config.yaml
tokenizer: "word"
encoder_activation: "silu"
encoder_widths: [192]
text_encoder_norm_position: "pre"
text_encoder_mlp_ratio: 2
optimizer: "adam_atan2"
lr: 0.0011
steps: 14100
epochs: 18.5
warmup_steps: 700
weight_decay: 0.07
Rows from block 10 of the image encoder of a small contrastive image-text model, named by matrix and row number. Each number is 50 + 10 x the weight over its row's rms, rounded and kept within 0 to 99. All counts start at 0.
After each channel's rows are labels from the 100 images, of 14848, where the channel reaches its highest value: "top examples" is what is common among them. Only what is clearly more common there than usual is listed. The data: simulated stained blood smears. In brackets: how many of the 100, against the usual share in percent.
# pw: pointwise conv (encoder.blocks.10.pw.weight, 192x192x1x1), inputs 0-95

pw.40:75 61 48 59 55 59 48 45 50 65 57 48 57 53 39 50 63 45 52 58 45 40 46 43 38 45 45 47 56 53 52 62 52 63 80 37 58 57 35 22 60 50 55 42 57 58 48 22 38 42 35 48 58 50 49 71 57 56 41 62 44 38 52 44 39 50 45 60 51 47 68 58 58 37 39 45 65 53 65 43 53 58 54 67 40 64 50 45 65 20 48 62 49 60 62 45
top examples: dark grains (96 vs 14); teardrops (46 vs 14.2)

pw.190:64 65 56 36 64 44 39 55 56 48 69 51 56 55 52 51 35 30 61 58 49 39 68 49 56 59 70 52 54 44 42 62 61 61 57 57 54 59 43 46 60 35 57 76 41 48 50 34 46 46 45 50 55 38 41 64 56 73 46 44 55 43 49 47 56 43 51 57 72 57 49 39 35 54 23 54 67 54 64 50 59 52 47 65 37 54 44 46 56 42 55 62 30 53 54 47
top examples: teardrops (99 vs 14.2)

pw.71:65 66 49 48 48 58 54 35 39 40 56 56 59 47 55 45 50 45 44 39 50 43 49 54 49 40 65 58 53 44 47 51 35 55 56 36 47 49 29 36 49 57 49 67 45 45 03 51 20 66 39 47 43 46 50 57 35 30 36 42 57 44 52 53 44 40 51 60 47 70 41 48 55 44 35 57 33 48 68 61 44 53 48 53 37 46 45 42 48 42 58 58 45 37 66 63
top examples: teardrops (69 vs 14.2); kidney-shaped nucleus (38 vs 14.4)

pw.188:62 37 50 48 68 57 55 50 58 43 67 41 42 57 46 79 45 54 39 76 48 41 54 43 43 41 55 44 48 33 55 57 52 56 32 30 48 40 32 29 69 50 56 72 46 65 39 43 25 36 39 50 43 42 44 57 55 63 41 43 49 46 41 39 38 53 54 54 44 41 50 57 44 43 44 46 41 57 63 53 71 43 44 50 44 49 53 53 61 28 46 62 53 47 42 58
top examples: spiky cells (100 vs 14.4); kidney-shaped nucleus (38 vs 14.4)

pw.104:54 64 48 52 49 55 47 52 45 62 50 64 51 50 51 58 56 38 64 47 54 56 45 54 47 59 31 57 42 66 55 53 52 47 77 29 80 47 56 40 39 41 41 28 59 45 31 39 69 44 42 49 41 55 41 53 59 52 54 51 48 51 46 37 43 53 59 46 54 53 56 57 42 42 30 22 53 38 48 51 58 65 35 88 41 38 50 43 42 47 56 49 41 41 50 50
top examples: teardrops (100 vs 14.2); kidney-shaped nucleus (43 vs 14.4)

pw.55:59 51 45 56 66 63 23 57 53 49 53 64 49 49 33 49 57 53 53 43 44 27 29 37 44 56 32 59 64 54 47 52 63 50 43 52 57 56 57 50 47 41 49 47 63 39 55 42 73 62 51 31 45 59 71 47 47 36 60 72 38 53 36 46 37 56 36 56 45 50 43 53 54 38 53 62 47 54 44 33 48 47 54 58 54 59 46 47 37 44 33 17 67 60 58 43
top examples: dark grains (100 vs 14); ovals (41 vs 14.3)

pw.49:40 40 50 47 54 46 40 48 55 61 56 52 51 48 46 59 52 42 53 63 50 47 47 36 49 54 46 60 47 38 46 56 64 64 49 48 49 53 41 39 84 50 71 60 42 81 69 37 34 45 37 34 44 53 42 53 62 41 46 51 37 56 57 37 34 58 44 55 39 43 74 56 49 48 40 53 66 53 61 39 58 39 42 39 50 52 53 49 81 16 43 33 44 47 49 45
top examples: small spheres (100 vs 13.9)

pw.100:60 55 46 41 69 61 30 63 45 48 59 53 52 47 35 58 61 37 47 54 65 36 37 59 49 54 42 56 60 54 58 60 63 61 51 47 53 57 45 47 56 65 53 53 66 48 51 51 41 33 51 58 31 41 59 50 62 46 53 67 51 38 50 58 62 60 44 67 67 32 41 50 63 37 50 73 46 28 43 59 54 62 46 43 34 45 46 52 52 58 48 44 56 70 50 40
top examples: dark grains (100 vs 14); ovals (56 vs 14.3)

pw.186:48 31 53 62 45 60 48 44 53 58 42 53 52 33 42 50 44 50 46 37 49 40 47 48 42 47 52 49 50 56 53 53 45 51 53 47 46 57 26 41 54 44 66 47 47 73 61 35 20 51 40 39 47 44 43 44 62 58 49 51 39 40 53 47 46 48 41 50 63 29 64 45 45 43 36 63 58 50 47 46 41 56 48 47 56 52 48 36 70 22 46 55 51 51 44 39
top examples: small spheres (100 vs 13.9)

pw.162:43 49 44 51 61 52 56 42 38 48 59 42 45 39 57 64 53 55 44 69 50 45 32 42 42 57 44 30 55 12 46 50 80 46 30 46 45 51 63 35 68 52 61 57 54 55 73 43 69 28 32 26 46 49 57 50 64 22 37 53 58 55 48 38 44 49 53 53 39 52 65 49 43 40 34 49 57 44 44 40 63 48 49 29 46 53 49 50 61 53 50 41 55 54 41 49
top examples: spiky cells (79 vs 14.4); kidney-shaped nucleus (36 vs 14.4)

pw.39:40 56 40 65 46 60 43 47 37 56 55 42 40 58 63 46 51 39 63 53 57 67 28 54 47 49 34 54 53 47 56 46 64 63 56 59 57 41 63 58 58 39 60 46 43 37 61 54 53 49 51 34 22 43 46 63 71 49 50 49 51 61 50 51 47 54 65 38 52 58 54 53 63 36 46 66 56 37 41 46 58 56 38 53 54 45 65 67 37 51 69 28 38 47 70 58
top examples: band-shaped nucleus (100 vs 14.3)

pw.126:56 36 56 41 60 45 49 40 47 26 76 44 37 45 60 70 51 45 53 65 54 52 54 40 48 46 46 56 45 29 45 54 61 44 32 42 52 50 56 30 67 46 50 78 43 45 51 42 69 40 38 48 65 42 40 55 53 55 37 46 41 44 37 41 51 55 41 51 30 51 47 46 40 51 32 26 54 54 67 53 63 45 42 35 51 30 51 52 49 49 61 68 44 53 59 43
top examples: spiky cells (100 vs 14.4); kidney-shaped nucleus (37 vs 14.4)

pw.74:54 62 53 50 53 46 49 44 23 47 53 44 40 45 33 59 50 45 54 60 55 65 37 64 55 56 23 56 57 50 51 51 54 61 47 52 50 41 60 51 54 64 60 57 39 51 56 48 58 54 60 28 22 45 29 45 33 44 42 34 67 49 45 49 62 60 53 51 47 59 57 44 68 39 58 55 42 26 37 32 46 53 39 54 41 33 48 44 57 57 66 21 26 46 56 35
top examples: round nucleus (86 vs 14.9)

pw.135:51 36 47 50 60 63 44 51 44 39 54 32 38 69 23 52 48 52 51 58 73 68 36 51 50 47 40 61 57 39 45 64 46 57 53 35 43 52 44 53 53 45 45 53 47 34 30 53 40 57 58 40 50 35 42 52 60 59 45 46 49 37 61 54 57 64 59 42 46 46 50 59 42 37 54 53 45 53 41 37 57 42 44 52 51 51 61 59 44 55 63 36 28 43 49 46
top examples: band-shaped nucleus (100 vs 14.3)

pw.67:48 44 41 44 44 41 47 39 41 38 39 68 33 47 58 47 48 66 45 36 39 54 46 53 47 43 39 44 53 59 35 42 52 35 12 62 38 50 42 58 42 55 52 65 56 51 46 43 36 72 61 40 37 44 35 41 58 70 54 43 59 50 61 57 56 52 48 46 58 49 42 42 51 48 41 76 39 30 55 48 40 59 43 53 55 49 57 46 52 46 61 51 49 54 54 41
top examples: target cells (100 vs 14.6); kidney-shaped nucleus (34 vs 14.4)

pw.72:49 59 42 55 50 66 44 54 37 49 38 50 40 60 55 56 58 42 51 56 54 62 44 52 52 50 13 55 54 55 49 51 62 58 55 66 54 50 71 45 48 57 56 25 57 38 76 48 78 51 41 39 36 44 39 54 53 34 47 49 59 64 34 44 53 52 59 48 54 45 65 43 66 49 50 63 47 39 23 46 51 54 38 60 51 25 64 57 43 40 53 23 57 46 58 49
top examples: lobed nucleus (100 vs 14); small spheres (49 vs 13.9)

pw.115:56 61 52 57 54 30 44 46 17 36 53 47 40 46 41 62 51 42 53 51 61 72 52 50 47 51 34 43 55 42 54 57 49 60 48 53 57 45 50 47 66 44 52 53 41 46 60 39 44 50 51 40 17 50 33 44 45 32 53 34 63 50 35 58 50 45 65 56 45 59 56 55 58 67 53 51 40 34 42 44 56 57 44 50 39 47 63 46 53 40 67 46 19 37 57 40
top examples: band-shaped nucleus (100 vs 14.3); crescents (32 vs 13.9)

pw.138:69 43 33 57 63 56 50 38 60 44 47 38 45 59 56 40 63 52 55 58 58 71 60 71 40 50 40 54 55 41 62 62 60 53 52 69 50 48 70 45 48 51 61 71 51 38 78 50 60 48 44 42 61 51 63 47 53 62 52 58 56 60 46 61 51 63 56 59 56 42 51 77 67 67 59 68 64 46 29 46 37 53 56 53 48 57 57 64 46 48 57 40 52 51 53 53
top examples: band-shaped nucleus (90 vs 14.3); spiky cells (37 vs 14.4)

pw.136:54 61 42 55 57 56 49 41 53 51 45 63 55 46 46 27 65 58 49 37 52 42 62 53 37 46 58 64 42 58 51 51 48 56 72 36 39 50 17 46 44 51 50 44 39 43 33 44 15 57 40 60 46 41 52 44 60 72 56 53 53 49 63 56 58 61 41 47 72 46 50 55 45 38 38 54 50 50 63 52 38 55 64 49 36 51 54 49 57 48 50 63 41 39 58 44
top examples: target cells (100 vs 14.6); kidney-shaped nucleus (39 vs 14.4)

pw.169:51 36 49 61 61 68 36 44 51 36 48 53 47 55 49 53 77 53 46 50 63 66 45 42 46 55 33 62 71 60 38 57 61 50 39 58 52 65 61 49 52 38 60 50 59 47 63 46 52 45 37 20 39 41 57 52 50 35 43 63 41 43 34 62 41 51 59 67 50 57 56 64 61 36 55 52 44 52 37 61 53 46 51 54 43 43 53 61 32 45 45 27 50 51 67 58
top examples: dark grains (100 vs 14); ovals (41 vs 14.3)

pw.111:59 32 46 43 48 54 61 40 45 53 45 43 41 46 31 40 36 63 44 44 50 44 54 52 51 44 65 55 39 55 49 33 33 39 39 40 50 52 49 44 49 46 45 40 40 55 36 37 46 33 49 52 69 46 38 32 40 27 45 42 33 35 24 22 29 52 41 59 41 49 52 48 53 59 48 45 34 50 41 28 57 55 52 64 52 52 34 41 48 27 46 58 42 56 51 66
top examples: round nucleus (56 vs 14.9); small spheres (51 vs 13.9)

pw.80:50 52 48 50 45 70 31 45 56 52 44 73 40 54 59 49 73 43 58 52 55 45 20 57 47 54 25 50 60 57 37 52 59 47 52 57 51 62 56 38 50 53 61 50 62 55 52 45 52 60 45 52 49 52 74 62 53 56 58 91 30 59 43 53 29 57 48 56 44 46 60 46 61 27 52 56 40 47 34 49 50 49 56 60 50 49 46 64 41 32 30 37 62 70 38 48
top examples: dark grains (100 vs 14)

pw.60:46 57 47 52 57 51 51 53 29 44 55 60 50 54 38 55 60 56 57 52 42 38 32 30 49 42 35 44 76 57 60 51 49 45 49 52 51 54 69 52 48 50 64 47 67 51 50 50 47 55 46 29 45 40 54 50 44 35 45 74 55 46 40 65 59 39 31 64 52 50 58 42 63 30 53 54 45 43 46 42 49 50 47 43 52 30 49 57 61 39 47 22 45 76 58 44
top examples: dark grains (100 vs 14)

pw.161:59 46 53 50 53 59 35 50 34 53 50 40 43 56 34 54 63 38 52 48 58 81 32 60 56 58 24 64 45 46 32 59 44 60 39 52 53 52 52 60 39 56 50 43 55 59 58 48 63 44 50 28 53 38 47 44 38 41 47 43 47 36 46 50 46 65 68 68 51 59 49 44 58 51 53 49 50 53 39 52 47 51 52 40 43 41 45 60 49 61 53 32 43 33 59 29
top examples: two lobes with orange grains (99 vs 14.1); ovals (62 vs 14.3)

pw.144:58 57 56 44 55 54 38 57 56 46 60 62 60 41 40 41 48 34 48 49 59 34 49 36 57 56 54 47 35 50 37 50 63 47 47 44 51 61 45 56 51 43 55 61 49 49 33 65 33 70 43 38 52 48 41 67 49 42 52 46 62 52 47 69 52 30 55 53 53 67 58 76 53 30 44 46 77 50 86 61 60 45 57 58 54 50 42 54 47 38 50 73 43 39 63 46
top examples: target cells (58 vs 14.6); kidney-shaped nucleus (34 vs 14.4)

pw.140:56 59 44 57 57 48 33 52 63 47 48 54 48 59 69 58 58 55 51 62 58 65 77 55 58 47 07 44 56 50 60 49 44 42 38 51 62 45 40 60 52 45 63 56 41 57 54 48 41 50 45 27 58 48 42 52 42 45 52 49 52 77 34 53 52 47 66 51 55 67 60 47 63 56 49 49 37 16 41 38 42 49 32 49 39 43 71 57 50 38 53 19 41 24 59 58
top examples: lobed nucleus (100 vs 14); ovals (51 vs 14.3)

pw.27:62 62 25 58 64 59 32 59 55 53 42 54 40 51 80 54 65 49 51 52 66 60 53 65 59 51 31 44 39 46 60 47 55 41 45 65 53 46 40 48 46 72 44 51 52 47 56 28 47 53 47 52 50 44 44 49 33 48 45 40 33 61 54 56 55 66 58 60 55 52 45 60 63 59 52 53 42 26 39 55 45 57 59 45 58 48 52 48 51 51 32 45 52 36 49 47
top examples: lobed nucleus (99 vs 14); spiky cells (45 vs 14.4)

pw.97:49 43 30 49 57 53 51 63 54 44 59 46 44 47 60 57 58 55 55 60 43 50 43 64 58 46 45 39 49 48 54 49 53 33 14 35 49 48 35 58 55 53 53 51 53 55 51 55 25 42 57 48 50 59 55 61 65 03 51 55 46 59 38 43 47 52 56 49 25 50 49 57 54 48 58 30 49 33 48 43 49 34 53 34 46 50 57 56 42 35 52 41 47 43 40 57
top examples: lobed nucleus (100 vs 14); discs (43 vs 14.7)

pw.41:53 43 35 48 58 55 38 63 49 52 34 49 64 46 41 50 42 47 64 49 50 51 46 54 66 54 53 47 35 47 50 57 46 70 49 48 51 54 32 54 44 50 61 44 44 55 46 60 17 48 59 57 49 60 38 67 37 16 46 46 57 49 36 41 41 51 41 48 33 55 50 52 66 39 55 46 37 50 64 55 58 43 57 35 39 45 54 43 51 22 58 71 55 52 50 61
top examples: ovals (100 vs 14.3); kidney-shaped nucleus (40 vs 14.4)

pw.185:60 32 36 59 59 53 37 61 42 47 59 37 50 51 49 57 52 59 67 53 46 52 39 47 64 55 38 46 53 54 46 53 52 64 21 36 50 44 26 58 52 47 39 61 50 33 43 53 20 65 58 34 34 59 43 53 40 40 54 52 55 49 34 45 45 42 56 56 35 43 38 44 52 28 51 43 39 47 61 45 66 38 57 43 34 43 55 50 41 33 56 53 51 46 44 59
top examples: ovals (100 vs 14.3); kidney-shaped nucleus (40 vs 14.4)

pw.91:59 41 54 57 51 62 32 57 48 55 48 54 45 60 26 48 55 42 53 48 50 66 15 65 50 56 19 48 42 51 47 63 54 49 37 49 57 56 54 51 53 65 59 46 57 57 64 45 68 51 55 30 31 62 49 44 38 35 43 46 25 39 45 43 37 72 60 51 51 46 48 53 65 33 47 61 42 35 41 50 49 43 35 56 48 60 39 45 51 53 24 26 62 43 64 38
top examples: two lobes with orange grains (100 vs 14.1); crowded (65 vs 40.2); ovals (53 vs 14.3)

pw.131:54 55 47 51 49 45 26 47 62 34 47 53 49 39 46 42 65 50 45 48 44 42 44 49 40 40 34 61 68 53 49 44 49 39 43 46 61 45 45 55 44 30 49 61 63 37 56 39 50 61 60 40 40 60 62 49 40 50 57 74 43 54 43 47 39 43 55 57 35 59 46 50 58 44 40 55 39 51 38 37 44 41 60 51 49 59 62 64 32 33 58 27 76 61 59 63
top examples: dark grains (100 vs 14)

pw.113:57 44 48 66 41 67 42 49 46 60 33 65 37 59 47 42 42 63 48 47 43 57 42 47 47 44 29 48 45 61 44 48 51 52 53 51 29 47 48 48 35 47 57 29 62 44 48 37 60 62 43 35 47 34 48 68 61 59 50 45 49 46 72 38 46 54 61 33 53 42 61 46 46 46 41 47 38 38 71 46 42 50 51 45 38 39 61 39 43 56 54 37 54 46 31 50
top examples: target cells (100 vs 14.6); kidney-shaped nucleus (36 vs 14.4)

pw.19:42 50 61 50 60 54 26 45 43 43 44 51 49 47 33 47 63 44 48 44 51 66 31 53 46 53 24 50 59 49 27 61 54 50 36 41 57 63 43 48 52 56 52 37 67 31 44 54 54 47 54 21 57 52 53 36 52 24 55 63 44 37 51 49 38 61 61 57 45 44 48 54 64 37 48 55 39 65 51 59 48 44 50 57 42 38 35 52 42 52 42 25 52 58 72 43
top examples: two lobes with orange grains (60 vs 14.1); ovals (47 vs 14.3); small spheres (43 vs 13.9)

pw.51:40 55 32 54 48 52 48 50 22 47 50 48 40 48 52 57 70 46 52 55 62 65 30 82 62 52 13 37 64 45 69 60 53 40 51 67 40 39 59 54 46 64 48 56 55 51 51 49 49 56 48 60 37 56 59 43 52 51 52 55 61 59 51 60 62 52 63 61 54 54 51 40 63 50 52 51 40 27 39 50 32 43 54 51 40 57 67 63 49 42 62 34 62 45 46 71
top examples: round nucleus (97 vs 14.9)

pw.4:49 48 35 49 46 48 44 58 37 55 59 55 46 63 26 56 62 31 59 48 70 62 40 45 54 58 47 45 77 52 58 66 53 40 41 28 66 51 58 50 46 52 57 33 60 52 49 50 43 43 49 44 44 39 58 46 39 43 58 63 70 35 45 57 63 51 51 74 58 58 60 41 67 57 51 42 48 36 50 48 54 51 36 59 32 37 47 57 51 44 64 42 40 63 65 42
top examples: band-shaped nucleus (65 vs 14.3)

pw.3:54 60 36 53 33 58 56 46 36 63 52 53 52 57 41 55 53 41 56 49 58 59 40 59 45 62 36 58 47 69 53 50 59 51 80 55 75 53 70 44 48 63 48 35 55 46 41 48 75 44 42 52 39 53 43 61 52 77 53 46 54 46 57 64 55 51 63 42 54 62 63 54 64 49 40 29 65 47 50 59 52 63 53 85 44 48 48 56 50 51 45 46 40 39 54 49
top examples: teardrops (92 vs 14.2); round nucleus (68 vs 14.9)

pw.78:60 48 42 47 49 58 54 57 52 73 44 58 62 49 42 50 53 42 79 44 52 64 46 53 59 69 41 50 55 85 57 54 46 60 84 41 75 47 48 39 43 53 34 24 54 50 57 42 54 45 36 50 38 70 47 55 58 68 36 50 45 54 47 50 50 41 53 48 55 43 57 43 42 39 21 33 55 44 54 45 58 51 38 59 49 44 44 57 47 46 40 58 52 44 41 56
top examples: ovals (100 vs 14.3); kidney-shaped nucleus (46 vs 14.4)

pw.167:43 42 60 53 50 43 27 61 48 47 45 58 43 53 79 52 53 46 53 54 60 40 41 37 59 37 23 61 49 53 51 43 54 48 29 59 38 60 51 52 61 40 52 40 48 39 44 48 61 48 43 30 37 46 46 63 33 21 49 47 49 72 39 52 50 41 45 38 37 40 50 45 44 37 50 37 49 39 45 54 51 32 37 38 54 47 52 61 44 45 47 29 52 50 46 33
top examples: lobed nucleus (100 vs 14); small spheres (46 vs 13.9)

pw.15:48 35 45 43 59 58 41 45 41 51 56 34 44 42 46 53 47 52 56 46 46 43 47 29 49 52 58 56 52 47 35 50 53 53 38 49 56 49 63 50 56 46 50 61 47 43 61 28 73 28 35 43 58 45 48 46 61 50 40 44 44 42 42 41 60 51 41 48 38 43 51 59 38 52 41 34 63 46 44 38 62 31 60 52 48 47 42 49 49 58 35 26 43 42 56 43
top examples: spiky cells (94 vs 14.4)

pw.158:51 50 54 56 69 47 53 45 54 47 84 56 46 36 55 69 51 54 56 69 55 41 61 55 28 44 48 55 46 46 51 53 63 33 58 26 50 43 25 33 60 59 52 61 58 42 25 34 21 54 37 55 45 43 39 61 55 53 49 57 53 62 46 51 52 60 50 53 49 44 42 50 56 41 42 44 45 46 68 50 64 51 62 54 50 53 63 59 55 35 54 58 63 62 66 49
top examples: spiky cells (100 vs 14.4); kidney-shaped nucleus (36 vs 14.4)

pw.83:55 39 43 51 80 48 48 40 53 39 78 49 36 49 52 75 43 48 50 87 61 54 47 54 49 47 47 43 53 37 63 53 68 40 31 46 45 55 44 49 62 53 51 76 53 57 34 43 56 59 40 56 55 53 59 41 43 49 42 53 59 40 37 58 53 57 52 44 40 38 50 62 43 39 47 45 47 52 49 61 77 42 48 38 62 47 50 58 44 47 48 61 50 46 44 65
top examples: spiky cells (100 vs 14.4); kidney-shaped nucleus (40 vs 14.4)

pw.14:50 46 54 49 51 41 42 55 43 49 36 47 50 52 48 52 47 43 54 47 45 40 49 48 52 51 53 51 45 50 49 47 45 43 27 56 56 61 28 56 44 56 57 46 51 45 39 59 27 57 56 58 43 47 44 64 49 00 47 57 50 55 40 35 59 55 64 34 35 57 48 49 44 36 57 48 40 58 55 54 45 46 54 41 48 51 45 42 49 39 49 54 46 59 55 48
top examples: round nucleus (100 vs 14.9); discs (41 vs 14.7)

pw.42:64 52 38 66 45 38 49 47 47 45 30 46 57 56 52 20 45 37 47 35 63 53 30 33 36 36 47 48 41 32 35 44 41 65 58 43 41 64 26 57 49 42 47 45 43 42 26 45 40 48 47 57 49 30 48 59 59 41 48 43 55 44 46 45 50 48 49 36 52 40 51 61 30 51 69 52 58 60 52 51 32 52 49 43 67 59 54 53 61 50 52 53 46 48 53 39
top examples: small spheres (100 vs 13.9)

pw.101:60 62 51 56 48 49 57 39 54 48 62 56 54 50 61 44 52 49 54 39 46 47 40 48 41 49 45 47 53 67 49 49 37 42 79 16 69 45 35 41 44 60 41 23 57 42 09 45 40 47 43 53 51 59 54 59 55 73 50 59 49 52 52 38 58 58 46 53 61 57 45 63 52 43 41 28 51 50 55 46 53 53 49 79 52 55 52 53 54 54 57 61 49 62 61 48
top examples: teardrops (100 vs 14.2); kidney-shaped nucleus (34 vs 14.4)

pw.46:51 51 42 47 65 41 42 75 41 47 33 48 60 38 37 47 53 42 57 46 60 37 44 53 65 56 51 55 44 50 51 64 42 57 35 37 49 52 36 57 47 42 52 44 44 44 41 63 24 75 58 50 53 49 50 54 45 25 55 41 43 49 37 63 52 49 46 55 43 62 44 40 64 41 57 52 32 59 54 51 44 54 37 48 44 39 51 40 37 38 58 46 36 39 57 46
top examples: ovals (88 vs 14.3); kidney-shaped nucleus (32 vs 14.4)

pw.109:57 34 49 51 49 53 63 49 67 18 55 61 36 49 52 49 40 66 44 62 59 35 69 43 49 55 58 65 43 53 42 43 49 39 51 44 32 43 39 57 51 58 43 40 40 47 47 56 51 64 58 49 55 51 38 38 44 53 61 40 61 47 60 61 55 53 39 46 59 38 41 75 45 53 72 41 52 64 43 52 65 56 54 34 67 47 45 37 46 53 55 48 59 51 48 60
top examples: target cells (100 vs 14.6)

pw.5:47 62 30 54 47 57 61 41 54 62 59 45 71 53 75 55 48 60 41 44 45 58 54 44 55 35 36 51 59 39 66 48 59 52 42 51 51 46 60 43 46 51 54 56 21 63 46 47 45 49 42 52 43 43 32 50 47 35 38 47 72 56 45 43 71 53 42 46 54 48 40 45 56 71 63 49 58 38 28 35 42 55 42 40 37 47 51 38 51 43 48 30 53 49 40 50
top examples: round nucleus (100 vs 14.9)

pw.77:52 38 55 57 45 59 52 29 39 60 30 40 39 46 46 44 47 38 33 37 47 47 43 39 50 46 38 67 51 30 43 47 61 62 43 49 31 50 54 38 56 41 59 49 46 60 70 30 63 43 30 36 56 49 55 35 66 35 32 51 32 50 57 47 43 41 45 53 36 41 62 57 47 45 38 57 61 41 53 42 42 32 55 33 43 60 43 45 52 64 37 42 60 56 46 47
top examples: small spheres (100 vs 13.9)

pw.92:51 48 39 32 46 33 43 49 59 50 44 45 48 50 40 58 46 50 57 54 64 45 35 53 58 49 25 50 48 45 62 54 40 52 49 43 40 48 46 49 39 43 53 50 35 57 46 43 55 58 56 33 22 52 90 58 52 52 45 44 52 72 57 56 62 24 43 57 54 46 45 54 55 37 52 48 42 16 48 48 44 52 44 53 56 73 49 37 56 40 57 36 69 35 49 62
top examples: kidney-shaped nucleus (100 vs 14.4); crowded (74 vs 40.2)

pw.154:61 47 51 56 58 60 42 56 59 42 67 55 55 60 52 61 73 52 43 51 70 57 54 55 36 54 39 69 63 48 43 59 50 61 60 44 58 62 50 45 63 57 49 46 63 52 55 46 36 36 47 28 64 63 64 61 55 52 43 58 49 66 56 63 58 57 64 56 52 54 48 39 74 48 56 45 52 51 57 62 60 51 66 62 43 60 56 43 48 58 49 38 67 63 54 65
top examples: dark grains (75 vs 14)

pw.23:43 48 46 62 48 70 40 38 52 51 51 58 43 59 36 42 43 59 59 54 50 53 52 29 55 59 48 59 36 45 39 53 70 58 40 54 40 49 56 44 50 43 58 42 46 76 51 35 56 61 37 20 58 44 46 61 64 45 50 44 38 44 60 46 44 52 35 50 53 33 59 65 42 40 55 46 49 56 75 48 50 51 61 40 44 53 50 51 66 59 41 36 37 44 26 47
top examples: small spheres (81 vs 13.9); kidney-shaped nucleus (33 vs 14.4)

pw.65:68 35 47 54 61 41 34 39 54 36 63 38 34 59 32 63 40 62 51 59 45 44 34 47 49 52 46 52 52 38 48 46 53 49 28 52 45 44 50 52 50 39 45 66 30 54 53 47 63 46 43 24 46 64 62 45 41 55 39 48 40 51 38 44 46 49 34 44 41 49 46 57 41 40 58 35 39 38 57 29 60 37 65 32 39 78 39 43 43 58 46 24 67 42 47 54
top examples: kidney-shaped nucleus (100 vs 14.4); spiky cells (50 vs 14.4)

pw.73:65 45 47 40 67 43 41 58 58 29 48 55 49 52 36 62 29 67 41 50 60 37 57 50 56 59 75 63 31 53 39 40 51 56 68 61 44 59 57 66 48 51 56 61 34 51 72 55 54 48 65 45 40 59 59 56 55 50 56 38 39 50 66 65 45 34 33 47 62 58 51 43 47 67 60 64 62 59 44 53 57 61 61 54 45 71 53 29 49 58 42 53 54 47 66 58
top examples: kidney-shaped nucleus (100 vs 14.4); crowded (69 vs 40.2); spiky cells (35 vs 14.4)

pw.118:51 44 43 58 52 61 50 49 64 34 44 32 33 65 65 34 57 55 45 39 57 62 37 56 38 48 46 55 28 26 43 58 43 48 55 53 49 53 49 51 36 63 45 48 44 41 64 33 60 47 45 37 58 56 56 42 58 42 30 34 20 51 62 47 50 61 52 55 44 37 47 66 49 48 51 52 56 34 51 54 36 35 52 46 44 54 45 50 31 71 22 32 58 33 38 55
top examples: two lobes with orange grains (100 vs 14.1); crowded (67 vs 40.2); discs (38 vs 14.7); small cells: crescents (34 vs 13.9)

pw.122:42 59 56 48 52 52 48 39 45 44 47 57 50 54 58 55 47 54 28 54 48 49 44 42 24 63 49 48 43 33 40 50 64 54 42 22 37 51 63 33 65 51 58 58 58 46 53 53 63 47 47 55 44 46 61 37 47 71 47 52 58 42 50 59 51 41 46 43 72 45 62 51 43 57 48 38 37 47 28 37 50 64 29 50 48 47 48 49 66 51 50 52 44 56 51 46
top examples: target cells (100 vs 14.6); kidney-shaped nucleus (41 vs 14.4)

pw.94:59 60 59 59 76 46 38 38 38 42 62 47 54 55 64 40 43 36 46 50 47 50 36 39 38 46 29 43 37 55 43 43 50 22 61 60 50 63 68 44 54 35 42 42 35 28 55 41 61 39 32 29 50 47 57 58 43 44 47 44 38 63 47 42 41 44 41 37 53 51 47 57 50 38 34 36 65 36 33 36 40 43 44 72 44 51 53 50 47 62 36 28 54 42 74 51
top examples: teardrops (100 vs 14.2)

pw.110:42 51 61 54 61 43 47 51 40 49 57 41 42 58 50 42 38 66 56 46 75 55 57 48 41 45 31 54 63 56 78 48 51 41 51 50 66 40 39 42 45 54 54 50 36 35 60 46 57 40 50 33 49 37 44 47 29 31 45 42 51 59 29 54 63 45 52 54 50 51 62 35 82 50 42 57 35 53 40 38 38 41 43 55 52 52 48 58 55 45 68 28 43 51 48 47
top examples: band-shaped nucleus (83 vs 14.3); crowded (68 vs 40.2); crescents (39 vs 13.9)

pw.61:62 56 45 48 54 49 51 50 52 57 38 35 65 45 25 37 37 48 56 51 55 58 29 63 44 52 35 48 36 40 46 52 45 43 75 44 42 56 34 35 54 64 57 36 49 53 60 52 24 45 58 62 52 60 60 45 47 60 42 37 38 56 47 72 51 53 56 47 60 33 52 49 59 47 42 61 49 49 52 50 43 48 61 54 46 70 33 47 50 53 39 56 63 40 48 61
top examples: kidney-shaped nucleus (100 vs 14.4); crowded (69 vs 40.2)

pw.105:53 63 60 52 60 43 49 27 50 33 59 58 59 56 53 43 61 63 41 35 43 49 41 34 39 39 47 62 55 52 39 54 55 47 59 39 55 55 50 36 35 37 53 38 51 35 33 46 48 57 48 25 39 50 64 39 27 26 45 58 37 42 54 61 50 41 34 42 43 67 38 35 53 30 51 43 53 46 49 27 45 43 63 43 50 62 56 56 42 50 40 39 55 49 54 51
top examples: kidney-shaped nucleus (77 vs 14.4); crescents (72 vs 13.9)